config = dict(
    encoder_arch='resnext',
    model='image captioner',
    dataset='single toy objects rendered from many sides on busy backdrops',
    train_examples=101725,
    image_size=64,
    crop_scale_min=0.8,
    horizontal_flip=True,
    rotation_deg=5,
    cutout=0.4,
    tokenizer='word',
    vocab_size=58,
    encoder_norm='batchnorm',
    encoder_activation='silu',
    encoder_depths=[3, 4, 7, 3],
    encoder_kernel_size=3,
    encoder_stem='single',
    encoder_avg_pool_shortcut=False,
    encoder_widths=[128, 224, 384, 672],
    fusion='cross_attention',
    decoder_width=192,
    decoder_layers=12,
    decoder_norm='layernorm',
    decoder_norm_position='pre',
    decoder_activation='gelu',
    decoder_mlp_ratio=3,
    decoder_head_dim=64,
    decoder_fused_qkv=False,
    decoder_bias='all',
    decoder_qk_norm=False,
    decoder_layer_scale_init=1.0,
    decoder_parallel_block=False,
    decoder_inner_norm=False,
    decoder_drop_path=0.05,
    decoder_positions='learned',
    decoder_cross_attention_every=2,
    decoder_tie_embeddings=False,
    init='torch_default',
    residual_init='none',
    optimizer='muon',
    muon_scale='match_rms_adamw',
    learning_rate=0.0035,
    momentum=0.95,
    nesterov=True,
    orthogonalizer='polar_express',
    adamw_lr_other_params=0.0017,
    max_grad_norm=5.0,
    max_steps=9900,
    batch_size=512,
    epochs=49.8,
    lr_schedule='wsd',
    decay_fraction=0.3,
    final_lr_fraction=0,
    warmup_steps=990,
    weight_decay=0.1,
    adamw_weight_decay_other_params=0.05,
)
Rows from block 8 of the image encoder, named by matrix and row number. Each number is 128 + 32 x the weight over its row's rms, rounded and kept within 0 to 255. All counts start at 0. Numbers have three digits each. After the name is the row's rms in percent of the matrix's.
# convs0: reduce pointwise conv (encoder.blocks.8.convs.0.weight, 192x384x1x1), inputs 0-191
convs0.111 101:116136093069114129135119123137152120107132088151149140139118149066098200075117185103143120152117102140117125058135127131123054168107131066125096116160141092133089169154115073100099065108134091120107136074174113122184161089116072171178084185128122107108150101137110151124155114178133125143136255140136072061154162099130115111105028097166130107102097118087133131124146166158131122117169142119068133095124130134141116137148172099101126137168127075131117141154108114142135102074133139076075060120151179091131142137118139147118096135156145131164087193144128142161149152111056065147
convs0.112 101:101144195162105176210197106093092142074141156111127150090112125104129133152107126135147103122153071186134136089096166134038162126110122114129154082144093135142133127139151126106084124109076129169126092119098146131125073132073169212134186105118080120104181112172126148159126045118138122153143113085104131137090178133160124084178162100088201160116148160158124111116120176107134056140165081166155176116114124141157102128193169111132118120104067090100136152116125139147140171103099137115107094135099127118140090093112110122091182178122131137093142084121119146086111159148114145129
convs0.113 098:145110131064200116098114111127173141083118109134159063103158152152108133146158134116120078109143149144124089140103056087173165096152158129183200088090160052118093138122068138112127191093137129156171101255166094139137107212128164110140150100123146174192101095141127103093120145152110127135127156169121142201169094143141119082098080154130156130052141211138099124146162117049136137113142154111170109102128114113112164116080140071114100093091110150151169076157124127182117115160153099124114112171138189105114173121169172113088097128147121109102134122118125144103104053169156069140
convs0.114 095:137137136100098097117109085146151095100139106078140179083106121151093129156135126157207111112166135107146196095121169096148129120122144130134055190105138164135127187161160115121115149156089170128109135232105153137128132159079129110155109143091110111082145069107187151183122072110115140135072121129131148150138097097177112109116094079136136123152097134143152153133108236122086102155156172120123118112088106120119092096098099117093118132161185084145056118135110135106114052135142112147067116167100131126123154171124152202081093064126098126139133133129211151107174136104129112136
convs0.115 102:139078086098121124155148198132118123109132191135130143110128129102189110141110127079119124128166115178135152099159121223106088096172103101171158118128171070090185116155074075131095085121138118125081097129103133090116241140093142122115181111101131111150135182099139087135169083146147085082110220111103120093115157098151101084095117091159091121100125123129099086090127204062177141145136103136139112129122121163171172132148141114083126090136121149115195170103053113192088180117141121099111176112133116183150094137138087156086060127132100126102082164122142167113067142066105119072
convs0.116 100:204133104111128109154091107044085127202072147148117154166169138102122141095080147151060125096136133093188189132129195109148186104163148153127091090120113185176119134127117058133174117122129122118187090118124168161115104143120125092135120188137102130148142143172121105077157095126125112122113124179113116164099101131149102153117079124088099105118123108069099057176121199169177160119169152138083130111115056128125164155112155096131207140087142201135132131122138091061097129122173116105072128142121149154187096095101104102208120109130111110152062076145143069151108061078087163135
convs0.117 100:105136110116068086157140107172173125177107117162137130112171155108122138192212137127098131162090165102122106134160153104134081106133079130121115159173129103160091115141162119105132106123081171162133142096146170053130159137126153166130107130166139086151102155100227172156138090106121159181098140090131152176135138160064242060100139143130124070132179107085074082076109155099140098058132164107128069137121097184099127140202137123136118092101155140142109148121146114194113090115135113127113152106182124116114106146077203134054083183166117149146124193135160120120159098129179091156
convs0.118 101:168102092163155068160073132127149167096095209104105114107079165063151118085169098118129122156075156116146080189190189095126149153177126120134107218109101103114106127113081114140118157150155125121117135114197143169124104115129116077093153121121090102145120144133154155130137156061134185125137119132129127134082131120061136116072215064163090144060049113141113109158125146118122099126133079129159139107060146124125105087141069138089120160083142085098140102114139137084141124116160112117107109150083155090115152172095133144157129088111118152144125118144163100098131124118100155147
convs0.119 102:141130101187178119125081145172144101071101064071155180138117105159156164151118121135142142084113094086090111158079122109150189073100142192129165087143127158178085107193142065117088129106182150044151136124154119113186111168111097100114122156097130176113196093067133078129139169132161125192104169152144128119115105157123129110049112171185144056143150103140130159170078117131130139109094126150124115132105130095133161111127123135183111198163130130168149112134136097056166144183162212150130146169199184152146156128173137095138132093137170151080096155169174194171090115140143147134
convs0.120 106:173136107178064124099159097116112177108128180138150176106135149151076109111132173105168121102146081090126153129126188123128080143084122138147102136136183116111136128188122145110074101147169158093157146123173147125137078125114140116115107114153166130065149115129109136104106085147110139142175129122101120152054149060177119075134132084142158142107089173153102085180122120159122102177137068214146159152087137155104097121127161077149109158150093197146110133112081158125137109101169132111126137158094125112156172094115138106105079114123100157166097138147099131147121107176133076180
convs0.121 100:173107175124172124137127136145103114112138067163111172097204149142100099155137075118140140127140154121112099176110072075110135098139101141109187121183138164133097186201142150082089137092158172101074135067151153093090118100130132153140176162176151141099095133156094138137173076100055145129164104063186160151113105108156180139138150213177162171079113104169088131103165113096166103125103144082165118150107084163151181055152118097172182172164127152137186093096131110092158122094165099131121108115080143130125186129047109180143138153114143165166164106155136116118126142139179117102
convs0.122 101:149058089189071118155137149134167173141097147132121136097227181125153139171111120166155121086098124087127077063085102128124138159133111122163113147111134131152092109093091122135119115109160099141200162151085204198125134140130162107137096131155113085107104174158149162120165137117081116117112116210123168137152131190102128149086100125141139105132177180100113164120116161156188156114130115088102093119167136139123087125196082088083164109134076141095142106152168067129208154126182147098110164098052107131134093074206147141122184088153154086169146205134129099117122103141134100138
convs0.123 107:121075134153143118109109131193126207120092093093140056096109116084114136091153143140061120151145109130134061129122168134106118134138145112162165125178118104096106137193130110124034154084151097153168165182108095132101173099153111155075134107187113156176093118107129095171178097161125153108175095162097112166160138093177128172164132083094125138136088158118061089139124143122145116160111108148157153198146098107113127093124090117176113131162135166131135152125141110065088200153135134121102130178141140137161118164134057103096076113112097110102116159114122128107211141108121127160
convs0.124 089:154134097144086099099115094089117125147164148114156154103164123133112090156174135092098111143099164149153106105126163129100110101093148085119088116153096133125076129130107070092160118121105190089132127107114102157148097087146087068120145087131098143103138125217136168083079082122171164108054108059141083152164124165190104104191116174138102152145113148073104127135147097129163181112109179108189120115155126071157142134119134060177090115120161161079106135156195049156068139174141126180107095086097132122072112112072149191137167075100153159092122153152073187140154111141119121102
convs0.125 103:208171087141160143151116099104143122141151178109125174119109084095146175124200188162154084092186122149125165085134141182135110129132169108160166157084100152089164139147111107135149077118088146121161111118138148140116111120108156077108101122100145129159161085130134105119077099118087138100140126130123124079122093157090099132129111180029117216149138144140125119180114104092086107135120108181139136087084119109132088103043125081135159154117146178143157169134187159115117165169119074096137073086108136166138138152062142135176098105117078153192139175104115116135191134096132181109
convs0.126 099:110098109113144108071129083101063104138138165116100104125191155142221103047121116163110053108102133162128063161084144152108129119098131117122120172149120108144081121080125168113086073111145104101195094131065042101115197072111097105134123089171101074073130125110124161134138136136122128109166079110124160113159149087144170135106240128086173237073099141164124116161146149154102122142117111132145130172079121106133108136123110163065123114142116162117112146136164196128133199144152093089162101146127069085192130098086101156166048148112143125098104173140153173126075088181105106070
convs0.127 105:127172161099145143140129106137120114080109078105102137119155110153136146159122103172175142151137133115118118125109148098102092133077156176137110150161127130149060132151161116165078207085143116164086147179183115076202109159122105116162152135153131144109124105104204111105125141084157157131155152174099123180137158072094145138174124139110110115168116176098114217150127156151103088126083134136070117137111182113152101136070077123138103096090118176208168096102111156125142117153124150115072089138124171114155164203121197100162156116097155095141062097097193136131107160093115107093
convs0.128 104:142081103102139239177148115140152094133080120165129123127133133143135092147122084121159097137143152119081107161122131133109114147124148180148165059098055107147120124124155118116095131100105140123115153131141158088141090170161131181152155148098108138165138194150129112150157135128132130147121080128139151125176085121150180107121118089150161071118106107108046133127135130110078103105120097137100066116057096122130134254151158167100097117105121142085096139147093119098164176156135085101200137125078093125133147090170125122117126162106151146154097088124095097097171144137100052145
convs0.129 096:151086154150098103089127111148123074152105158116122101137159125175138182118124115151088130116115147104113107121099195145162118102142126154111151196143095117147147098108139079154128118136176094112034073115093083102079151152112136092114159142173144144156107140164105136136121107155142183101136143130120123099114109099058156111136125163156093148114126177057115111091094109140070125114097106114204135108128176118156108038107156141126172160135074128135156158135255143127102088129132107203125095157073126141128185209115133152153160132127111102128090149098141082088138120172091093104
convs0.130 101:118149133112149112103140091075052117142133076116135162070086136126167166126149130092145126139075100108082088117133172129124144101117074149094138075094095159118095130176146157127075240124059107138143177101121163184093114136149123150062080129140108133134082127122134114126158138141084147159161092141138103103132107163128097115154120199108127124131089159142117151088107126167133082076111122124193116095168136121123147148137153087101114111119128131108107114090119120133123137129091119066147161145184181077132174136155204119116104166134142081069128097122131158112192067107125167134
convs0.131 103:147153128125164170174137081102083138114161136080141053124145071129092165115105122133128067100144169093098120128134043074070104170151072160081193155179086155156116149131132201116096135142084148118084130125113126162119093128130103143135165134091120103124121086101070110141110109153150134113083125083091124100093103152112163123106140104157194103095171172073100128086192092095153062150121118128121149120081088126118147130221132242140164129157160149146097173122095114226133114144092105109099120108110161057145088140089135174089079150132126080108063182168096128139115111156118099127
convs0.132 102:089095132126110163124105172111103148136097131134190138138101122194160054219168080090150090145108108143100099097134086115149121134125115153153064125136104107152115142140102126158066124097102152173125135108101091124118132137103185104075117108179130151112134114104153121116104116111144111083092112137091175147124134127054127213130122103152105188130181123174088153126123111129112169130115092098106168095113106093214151137174141064160120177149163102098136123191076074125145152120168114094136110094078135107073079151104125186156107163105048134109162150117127077058128117093075119165
convs0.133 105:096100093106100119162135058161122158168047149108092129111165148125114104157154113047144075125153123165116072168169090138040118131126168113123142149101131074119122163137156130126096146163092113123136209161095194120154115124111198181124157090079124112157159083105134113108129139142142116135132121097128169150082096115136128169157025180130073115142154109112106138169046148147134155080068108196113123167120107106126108094153132156164116145151134094155114144156132117166101203188127155085106134147168083126114153142170127111156117149126118129100136058132089110100053058198128123085
convs0.134 097:122117093097158169169078134149167161111129158154152100109141113131103097118104141152109132120147096147080119138130112134143119106141146177150222077178093124122118165090053151081086108122115116092050128152149132113130114137130129112136143119219141117147158153110146086205186175102119158132102172117112128115122117159157117099113119113104115119118106164092124117128152126081127152094119153106155160182079155119146113090129123170090168158089157128165165118167177183129146071094095129120185140166093180174216119086123138140118066100114133149097130111133177169082145149116125125106
convs0.135 093:180090098155117179194111093149071040194179119120156148073109116128125155116100059115084123139069088071107111131143080065120145101074141111114108134115154130126076059089106091138183115101130123150129141131128126161071099148161121120103140107122143158159096113122139100145097143113128076103113103116134152112122144058089119113213128137119142085164104140091101127125179092095144198161116194086123135173160098142139093126138155096140127131116150138126129138148180146173096114092128154160171104130213083037153075222120136067148166071108146133131160115141103118148112133132109126080
convs0.136 104:096116138155148109076144104109132099122153123131228140122119113142124083132072071158160103114182182101103100138113187102108133155165127102113105177114151152146204161091080160111086139144120135121160103142187193118123123180131090120107104104075117109173085138118136112110123080093150093118144115100152169108134125165171116118121117152113143093156133143220137119114091115192100110089072155099140155102073123091202158100143184076215136180130108164060102107152155093109140148102134073107193131123111128069111166093064113098089154152096066123124134093071155092143227110125131112073
convs0.137 097:109075202076137126184148152122128134100085106131153061155132159143115111116151122151135151111093194135147208135129193096162129122127098168113162124123125168154093065083055101156149095098102107114110097146184150141113117160132140100091141134094098156108156126098082100185132111167172152100194185122070184123148150135114138158098095148110125104138145116126139171128168093115071145130141157144181172123100170145120140078124130143098202149144128152078119114141081080124145134167163162182117110098116178126111124159126193143180121124108069149198158095101125122137090081131144095095
convs0.138 102:076127087126130133102088115101161172126121149127112062181137137162146110244104131164175131152078195098114135145102145094086159131090100157100109096105074115110150120145074154091131131137098171072094117091117138144138088130167128107089114113127125130129097134169149143126151116110102144149152148116116136163083120106086135168102077157130144121163171057130091179163164120078115173165145158114125142154113179096117156119140148124144212204135123172092161152109117099125194077078155127144204111106179136169113117100165135128156076109109139062125140113110127117127115120112147116070
convs0.139 101:090107068108130115131170195121188122093079157134108078137151147155082128178154117113112112136108106158161144123095093088076112146131056124134078111183111169086175149140107118086136129123081177163079189108054177126138164104154132163086132172078124094099114093141123070102110130150169156099137142131135104119118149134135170141121097151138124141160139151105128102120112130127120111226166114117136146191082143164130126173090124135101131084108115093113180099127129126128099079175122174063151115129136109192112140109159098139146128151143131130177105140131138093066164090135191106120
convs0.140 101:088169079129083103141131123130069175147189110134094122108115099121105106136165144134208159134103104156096115174086120081093154087152136093131135094131154105108127124065122096094111148114103133185140110174108174121087128138200170142164137107138093073102107087144154121122135094178143176139125120129115134166123099117082118056094115143078134124140208153146083105124147131135073025082140074139177201129102110164113056073108085136075131166152149105205166120150071143133115168181133095119136182172057088148094115121162143110114128172116142129113122146143114158086160094110132104080
convs0.141 093:145126123211131160118190167097131128172145095142108064100134145147173107127130146176110138094113093115073145124137095126154125137100130102113125179134130169121140058133138088112097126147105098178131137161090114119122106118140195113109053117083115143134117122086168112095110108103071128157115083106133123165101095116110071131216122099073121115125119120115070099184093115129121154045095099133176112100116144144133124114114111182154123125132157141151121100185202138079124130129093174084140138135155103161117109136111146142132162133108115160106147160141154180092100150133145147080
convs0.142 098:081118183123115125129100132154117131115041221129181125127092138124153142140071124141120190194119104160142073167116147051070136080109132137108165206137125115106083159149133181103097119184182124154082157119079122093109198126077162166124123141097107166152099135146194133075160111115108126115156163159166119108129112076133103129080155098118093149149170079103111133088100111157128082189163122085123148118133152087095112079135122163157086151089155144153152109125195113123088144106102154101169077144136116114159107113100098183155112155125094045108185075095131097108156093141132109180
convs0.143 104:107093109164123120111071144149114133195123156154111178119114159142189161093216147144087107194100109110109134133112163149171058115155107110149073084071121127137091142084100111121048121131124166096091125138091108081119146088050157168140132078076082085096114146109108111107125060127105108060099097127132115117107114130116130058138152160146088073114134144117069120114121109089128145151169115125126087144106144057174146111108146172085107147095109157125147082196127152150122099187091066088101130132122106141173133140132107105113129092124135139095104107148075124111091135146089111033
convs0.144 101:174130159108125139099145121174216154132102112130094145187172138131156107161151088137139061132115105159134157069140116191118179137139133187124173080166165115131119128131082061115089111093198120178127180116157122162153133141145191093127182156105097152176142096076096111138158104097174158116128055123121162098144103139104105184133150146148142096167150117080159130126104143172148051104127155097136121109137109168153170133093142109151101134150134137180115138102104104172159155164126092063088121177151108086112114133145080173166149125120093094145104108113138140135122155179131136137
convs0.145 098:127146158079104202161081148094160076115103136188101070132110149120086110091164126165113087097146139108137093048166173105150129080172159113173137107164115131122114131132093147052133132110144098124164138169076140128148128127161148148178132114094072143153170101109113157255127145152118184159148149160141147147064082181117188192160135130101181129105136203161196115108059145248219089131139133065078128014104130138089129114107113081110115100143162157140121078125125118120161129118144159151113141180122118078155117172127163149172136151128163094191113149133105140143119143151124146149
convs0.146 096:117123132109124084134102139106154090097178096100125157083142149144109131153185129142128114123216168128140136083132136100155106160170142094100102140135116141139142132147060140154128144086150122113126115107118136156124132129153139179100102142111127145100169135149160219097119191125111135114175137102145135118109158137060107078110106080087118112105137090099152239108171182122142126122130131107093104187144078092120211124106199104171066149075120102176090167147091132168122136131141144139103141127151142097105059197167138109080057118140161146066159135149130140182173105119118101144
convs0.147 098:131174129154150106125096126144102169081163139181120164114133165231130025143134161113131188186156141191144113114124173135039148090148103146096127122131130128149141128071182110077102116134197117113151162168170149189132123115129131108076152132119136101144140163119145145123198120155106168143143120138169142123099154140099137108141133149121151165093119157097136153103103123207176122123130126133104164102123127148095112186145132092181164138135135141122154124092069137205182177159196199136115183119113135136117108102101119105100123152149097168188141073106097096096136141114136111139
convs0.148 099:097164162136146110103113197162168080126134117122114128093126139078156144112161175079125121191107113125122120126149097125114187132138219133143110087150182192162117143191118083148138096200152082134158135117157135136120125189154122134153073130119148115130123089140123136109120168135084175151115108120132155157142130101172068102113168163168192095112101137167143163164112137143119173126132139124131166113108097168105098114131155053127154109107099121167146134190153091148089128169141165137113145122159121160124129095132164121164162075047081143137180102146124111078140053187112170181
convs0.149 095:139107132140128160081083155118131143173131186161096143154119140123156118197135133104067136130134129117096141134117213153125152112097093142148145101143107139134160113156113077096114128169159112077150116116193058114127094153039214111103133075198081097105173117145097121119106155147129073083072124134154103128060089104181148111112074087123148129123100039122115052172072153127128143154094083122147144109169105134100123143136182242158118126104149162077155047168180147118052138149161139092120130142148137152119118076122134095137103124105152126125086079184128067131106155192071088048
convs0.150 098:136132116146167174197097082078100090049173094193085091106098127161081128161144138154092084164116146118148128106213126105142093094132093125121123108084101121130123127151125065190124092124118119124097185112176145113128113121146164141105144169117137129120116153122129109146140180174088172164118095153137124175167137095168153141091169124102100135110130086101138099115178141134134100075130076085147196150092077136163039200090169106103100144075072135173100119096118066165084102084111089173106128138166140042133134098102109163175092170164170160142170135093104116111098140065111149102
convs0.151 104:147140167137118111125150101114122107105072126121178160138113094142127098145122076107139104090155113168115147113179168167123091126136093168149139097117114117091176100090137111152113152137130138106096065183081059089106163143170146000108125095135125116142094115142074157181063182061143227148120130087094067131172150093067112128099098209083133116191144179096167149125124180182170078113173150122110125214200114120103141126159170097184145163105127125141117083094129104113115125120077185075132137109106116106129127117180156127153115101094152131150169097076183136151130146171104105159
convs0.152 103:132147102124092125148122123134163117095121143109168150135114135112103085082145114129084112081099148100122118138101108110150132103147139124149158088127081144081147115092109121102099160125140104135136123095103175109108153124130164070127117131115160084146165094134165109068231128182126097136119136117119118128170082131133122089187066091152115111092126108161100115159095109147155106153126114080218147134072058143139098063098100177163162131157169127064153106154096165136078137110113132133183100195139161195162117108171096109125122241174147191117134130136096100071115107122127137061
convs0.153 102:112135151135153207226158143114133181102095112181128140156128097135160131199180116119142128212127148138151121129176160125153129073162157133110090108149109151106169136107131098113169094120111182070121107185069158178103135123140161064130108181148190087154061140101150120126126198141141156219131100152121102123140088116154144092115141139175119092171083198116146078107145107125110155101109133125080178110097140142104170183114101095087129115148128139084132090109108102120107069122127127187108101126153143136122105121150109117103124099135081161078118150090130091179163174068157130156
convs0.154 100:163106134146101125063132140112118106130090157119102102097112123159093121101134143101150098069142137092147118134180125155110119124135140150136164151096126112171106144096110156153147136096180166132117148113134144101174165064151106159101150141139072115145169082060161067126123091120110118124190112133137164085126180130139157171108136151114080126102099106118070067054156193106111120086129149166052149110192115131125159118085099151138150128138151113135094086145099105110128083115080051119101112110154126107145115144094154093087078128124072096116147166219110071137081095155119105118
convs0.155 097:157124146152081105140057082159127153158102197150097136139159156152124120111174114183104113099142173197111169115107166140096123149119185138122149132124073106096195143143130218155122167150128169133141093133133147134100118102089092147111114123111144097096094111109147194132126082167167099115197111166151167139142075102087109127129097062116121162144128144153130145201150152110136112146124136205139154083152180101103087097129128055183164236132188133153145131103135141109138096102131093124148140193163093132108138131099149175168077084150084168152160082121105146098097134134099142130
convs0.156 099:089190081086087122091156154161175161116176149108183160120094082140099119136142125127074139118109145182118152092161099150109168178141086127140108127145175150113173130164143142165112133134117129164144091172198180134123172142095158161124118082117127116126128186093080112088144094155120147159174147099095106121169147081151106134083151194166089142123117056215157142131201176206139106138112121167150124093190117146173079126109147089133131126119130089133089073132145174223128104168141131153148117155141163129137138133073142127167156122107070197097099124120117146105128119105084139169
convs0.157 100:138148196119109099110148187108115128155121113133024093159121094075101126109096106124128169152134096124144106109093105184103148128152082108086179089135095100088110115147124153109144094127079151135094209122153104145128166107108104167138125192119126118123163115160098114126162107216117117128066150145116135194179124148129116117087079156135190205115140139151164120137128198087145109112107086104157115158122135184168140101131159095180083107108102109157171164088107128134103110128145180149060111113120137138099157095058134110099101117158128090207087085105195121106110122127105110109
convs0.158 101:165095097136159146128110130207099176136115192128140092141123180147103069101126185140094197195142117153141169161134117134143100107088136079165109095181067122134114113100091126119125095112151110125154187116163137079159130140129111216136197160141127098093126132210110146105098153083187133108169103123093095159124111073095121152089115084108142142179129124110147091147136085144112116103089154109133109143153139133115109090069141101085113188170129181028125196104161131124103083085152087184152145153097105133117150149132092073091119043155084181093188146135056132177128154156139124163
convs0.159 101:129091106110137155122092149149130167066141140151141162131126112146156114150104115142099108112100093134089126100144194109096118141183132128113206106130148191142116075164085135172105093153071131146136073102136121130160115132108195100101159073131124113166173138101175155090103085092142097124066110136128170177107049122146116114167093105148137139093114150121123207131140169072110117118122137101190151081156103113106112130142109054121104180143091143173179133131156164143105168116154088150089120155155133091168108125096141123056098141098150120145094168199100081106108180129153157091
convs0.160 098:094141151143162115098119092114126120099138136109122109069105115066125197134187132165069172138107120089138171144079092096127127094142165064101094097172130114155061106143223158133136153145131128161085199120126141103124131099065074148088153168112077143120170061113102162191093109166124043146132105149151182131123092106105115173177115130100140097095115110137149094160169132124192115164108090136162136089135157157137101120076135109123133155103109161120099167187110094118176185175130135135149120093116142089156079104068083097092124215163091062212083105095116109141118181117141155159
convs0.161 096:063182120065141144124117114159086199109147135144132104114090204114125113102135104151095102169120147107202071112153112126171124106088121086108072161154090126102140107131128130135142118116063106111158119123067126120117086148122137177116119119098136124148091138163146085116088095128146073125152126100136098132130134138113090121146087205134169137093112104075108114207139088134088124155147110107114120129128125119092094172144130136155123132106107140077157153085188119152108154126121112191149189111167137113108131142092064089154144093157091116068066133180109114107076157171178102137
convs0.162 101:133174092081184163125138111087155140128145131074103137084103074194117113148111129115124101065141119101133117124137136088164143200119145117070127080164096111085147166204091139123135177127116174114080076105122071130134132135140132159147144165111135111101080058145124123122097088125173162181120146127122158116228117114172157122122109117165115114140172170141090124181136143145160151115090154119152101144122141137115175173089121103097126140165082120120093127180092068138135150141101100151074096153143140109107136070157177114134139083127113119083129125151134135088125103157184168108
convs0.163 100:115161135133120158164134102121137135099154102118148054112118066133146171079112182126074112153178150063146110161189123153161072140138115153130088093122149098122096105161162194165123108157118176095154152122114092126125128152162121111104062072176119103116151179112147193140132138146085177149084098211139144145129145159109130141117135083151087104152138161114147186162186080189211086123119124123172134179139108101100162081114149121073151147091105121144131134093096145122132144173063140127137141155130164135120190077141147132133169105123148135169122174081124171123117165114107136132
convs0.164 106:121082160115057131154113126134135150108057125140100173151150084113068110193117080116101099128128062111149135115131137131132171133139089157165150093139118112145101236090099100137111150109131084064170149113120107110144176107125117160087179202186107216153201132116139120118151124110115109152126149133151076158115153135114099164097114123109186150103130120119109135151125110137152112112100173050134140192059144149151129114149131076098149127097103092078114129138076110126125125142166169134116141099137111108082129169155144127092132068137107118184200099104091132116108223145123119077
convs0.165 097:144163112150119115154148102152148151129155148152124173185091090174095240143162155091157203142199167130132142159135170143155137126162113131155130088154089067159186096165134086139103066130110140172107199131141132129164121128084150080140100145131086178152112069111188074136104166155143136131175118134136118169118122125205159110141146174145111121124142101111170162146116077130059103195149109103134148099210157165160090134152165091128148194108118131137119135114103172054164088117149107082120118134097150146170116177155124123080133089146104123119136125121154189108110127128136158134
convs0.166 101:080138123152172136097181098150124080132142116104154098130099140164135127147171156103131151138094175062134138092113204125142110055056114154162156098196097075112091126121095107180106092146167115099109122155148119121140174180138135153098092114142108136120188088143180154150121117088084155160178081099154152106128140191166166174075112099140070111091134183185112080109105131136189084086114172120204149084125121124107121131157147128145121140117161181172111154116121079148100123114103108138144144125191137138145146109147179103079127100112167142107051171175107115121140172107123111162
convs0.167 103:114123143140139147093107106135101159127101120093163183115145112149154076056155124131087157140184129137115048171135147146151117153114124089135099101125078151131170148127138163110055110145141170122099058108162148144120071138094104102133176096171066111098150109198110099090116156114123157180124105087112140144136130155122118083141100108128130134147112097091121120116153117110087132092164112164104125066154124124139082113149074129129144131128080075140160101134146120065091145125121150111126167140150114117101189137145150065152111111141103093225131152152178078115095107143082159219
convs0.168 100:131091132148159122153102155079086074104153046104103048087158095107072210118137148160155126072094114100100152089153126095125115109119176112140122112120144101118140140103173136158055175081128129221176113206093172110107100151168110135094151136108108147139119170114229100199122177093145148092099113109085168180137146126070126110099120125086160065164173127098063142095164119125110134106161094074107132096114114104128178162112154131086116122087191156089064135154083100109134095122126173066156093065166120122089090175072133132079143094125152110139142170124169127084171150149132110086
convs0.169 103:156146085099141104128083099040103151126110081119163154127181103112118079125087203158092100131054101186140083156161098117087105123134142146174104080144123174084111080083110149112148089164137130171081126119109135123140137128111109151116142113096096083183162169126109107122126083148132135133136147111065129071078149139085147114100085149076124152029161144144117149150200065143112148104099144126111137131060115139197106107171098088100152141098121119154141207126115113136157103114138112098120129150161109091132144109117104076207139127156166092200115117139112124149183144144132116150
convs0.170 097:105142186164073172077160078144068120111088122160154126142115119061132156158126094097093125150097137167092080050102176106147130102121135123098152103169145113117173085155112069109121120146142075119159182121098110142108156072118101142077104173103142192176187136174119121117119080149120121097158143150167111084143140181158185112167042099129125153101098165097141131204161139111075144163115170112141112100126145100170069089142152104141139122100112108126200137165173178168119125176093181128210148143127173058119088151128112179163112104127098158128160169118129110108161103143140135152
convs0.171 102:133181158089159117122105102095107087176179091185120154090144145151097135196181193143139109140087157161138134131111121114159082070119176116206087094180193111111092137169158187140166090144098130107112113158165147119137126033170154084135198161119135132066147188153093171158075110109119168116128090133154150164110129103048139146141149123093096150081110134147191135129118113141117137145110067156093152154133155103158187096150073104195136111114150135108100144115112127111143108164126101154162116148116169166142111128164181133152130119174107073134174138134116175079231112152173153110
convs0.172 098:160138129164089113116180089111129134094175160150193144073156096167116101086144144122160111100146092097151062106106113052082184163128175145125120115116128074155195117122167134117061183161061136096125130173100183128089104101133125095133091129073147074061089166152228163093077078134105104071120126134132093076078126124111117103093158096100140125087138131121088152144132113118104114153144142129093104150082092123105124138119110160102133125097099111121122101131123113143109105143122059118151142118171139109121107117100109068105190133190062163087134056138112149113122127156108081100
convs0.173 101:138123110104139145156132089058162169061112106115133150106091127102076128135133120126153111208133185108125139165086139127128127132125126116145120138191121148174108114143124129173122123127146154113135084125094073138131157148080168123148194085097114114080160198149118096071114113141105139146147138174106127122133154121193138106100101152104193121177159123116139114096146108153141115178131123152139123140172178118201083091128162101127112109144189107096167115130123113106082125123160122147092119177143139144168101141131113166095141139155159094101087171193142080070082164074066183164
convs0.174 101:148082190144118095094144137101141117166132081143107169105077141085121098140172114120132136163125130114147124127192147145107120171084079096183135120106137085122106146132116141152100132111113091116131115132130143093124134107129164178111078156127119139164185169122166138149129089112131137148118154102115154118148131106151139069188081165127088162082127193156088098161185168169141094109064100085138075093146117133127096064161104174092112168133112156106096154137110092106067125116136164127113153081106108195111171120091117088106074185115071168116131094138080110124136119199104086086
convs0.175 104:094175092196094140096063126119139139132176155117147194129108103130174082107103091100127132084105135112111148105132128124112119045132138169109106096141124172084114111125127088162134148054138149109144150145086128141142180162210119142080115139103109132122149107114084116182124138091204123144143123142144068084099086136073120163170111159085143188113137138124154130147171129132110201183118126098133113131092140172155099075081063080089135110153085196184156084112146059162168093119117123146137118106124110135113190124094078128173093074114138147167093114104118097183140153103115125083
convs0.176 097:119065179090156089200165156124130120101120095112102106168113100147097098112157070103095118120087099128121164106103113204134119149082137117141110125111089189109111126087124136127087112126129150096109088093149053161101090108083130122174119155137127106153115105088101159096173157145131091128069117112103125085100126128146128171088133145159156107150136079131101126104105125205132128088094088140190112085181177120143176209143076130156089108145148137154170152131067165138098094111058165132106159146117096069117107189137096166151057102139127096098133112191117120161142092124138150141
convs0.177 106:156161131123100096118056131122155084139111158109181113111121147139139120087176105110120163222255072117126136106123096153134144142172128161179162142117189134079075066186104149119130075103141100085115125111170061190146208112146137171156184095104139149106124142156116162137146104133124198141137155098135111127130144131137112098117116071114059095126134136178158150128120132114149099140101101146097110128123167141120095100165106166114158163142165133113185124119110125142097158171139112144073104189089211140132173129131213116176118105145199128081110074102148168136106105107116136129
convs0.178 100:085105184116153074079216143198122138167155088189170137181140208100099149209145101091113056118136083085131150154101103082088123123095164123094211137143130097104122199150124084147095147127109109092129201155136087066060144117088130113086154139185107124125118064126116106125100150160110122116158133062179116155105135144088100159144137127087139124141118145106164107149103098138155086190141184153125150096147117117162182142122170111110056113112144144119140158126130162078086153090121136139118116134103161126144148151113184116165162129125133116138164177096132097147087116198127169131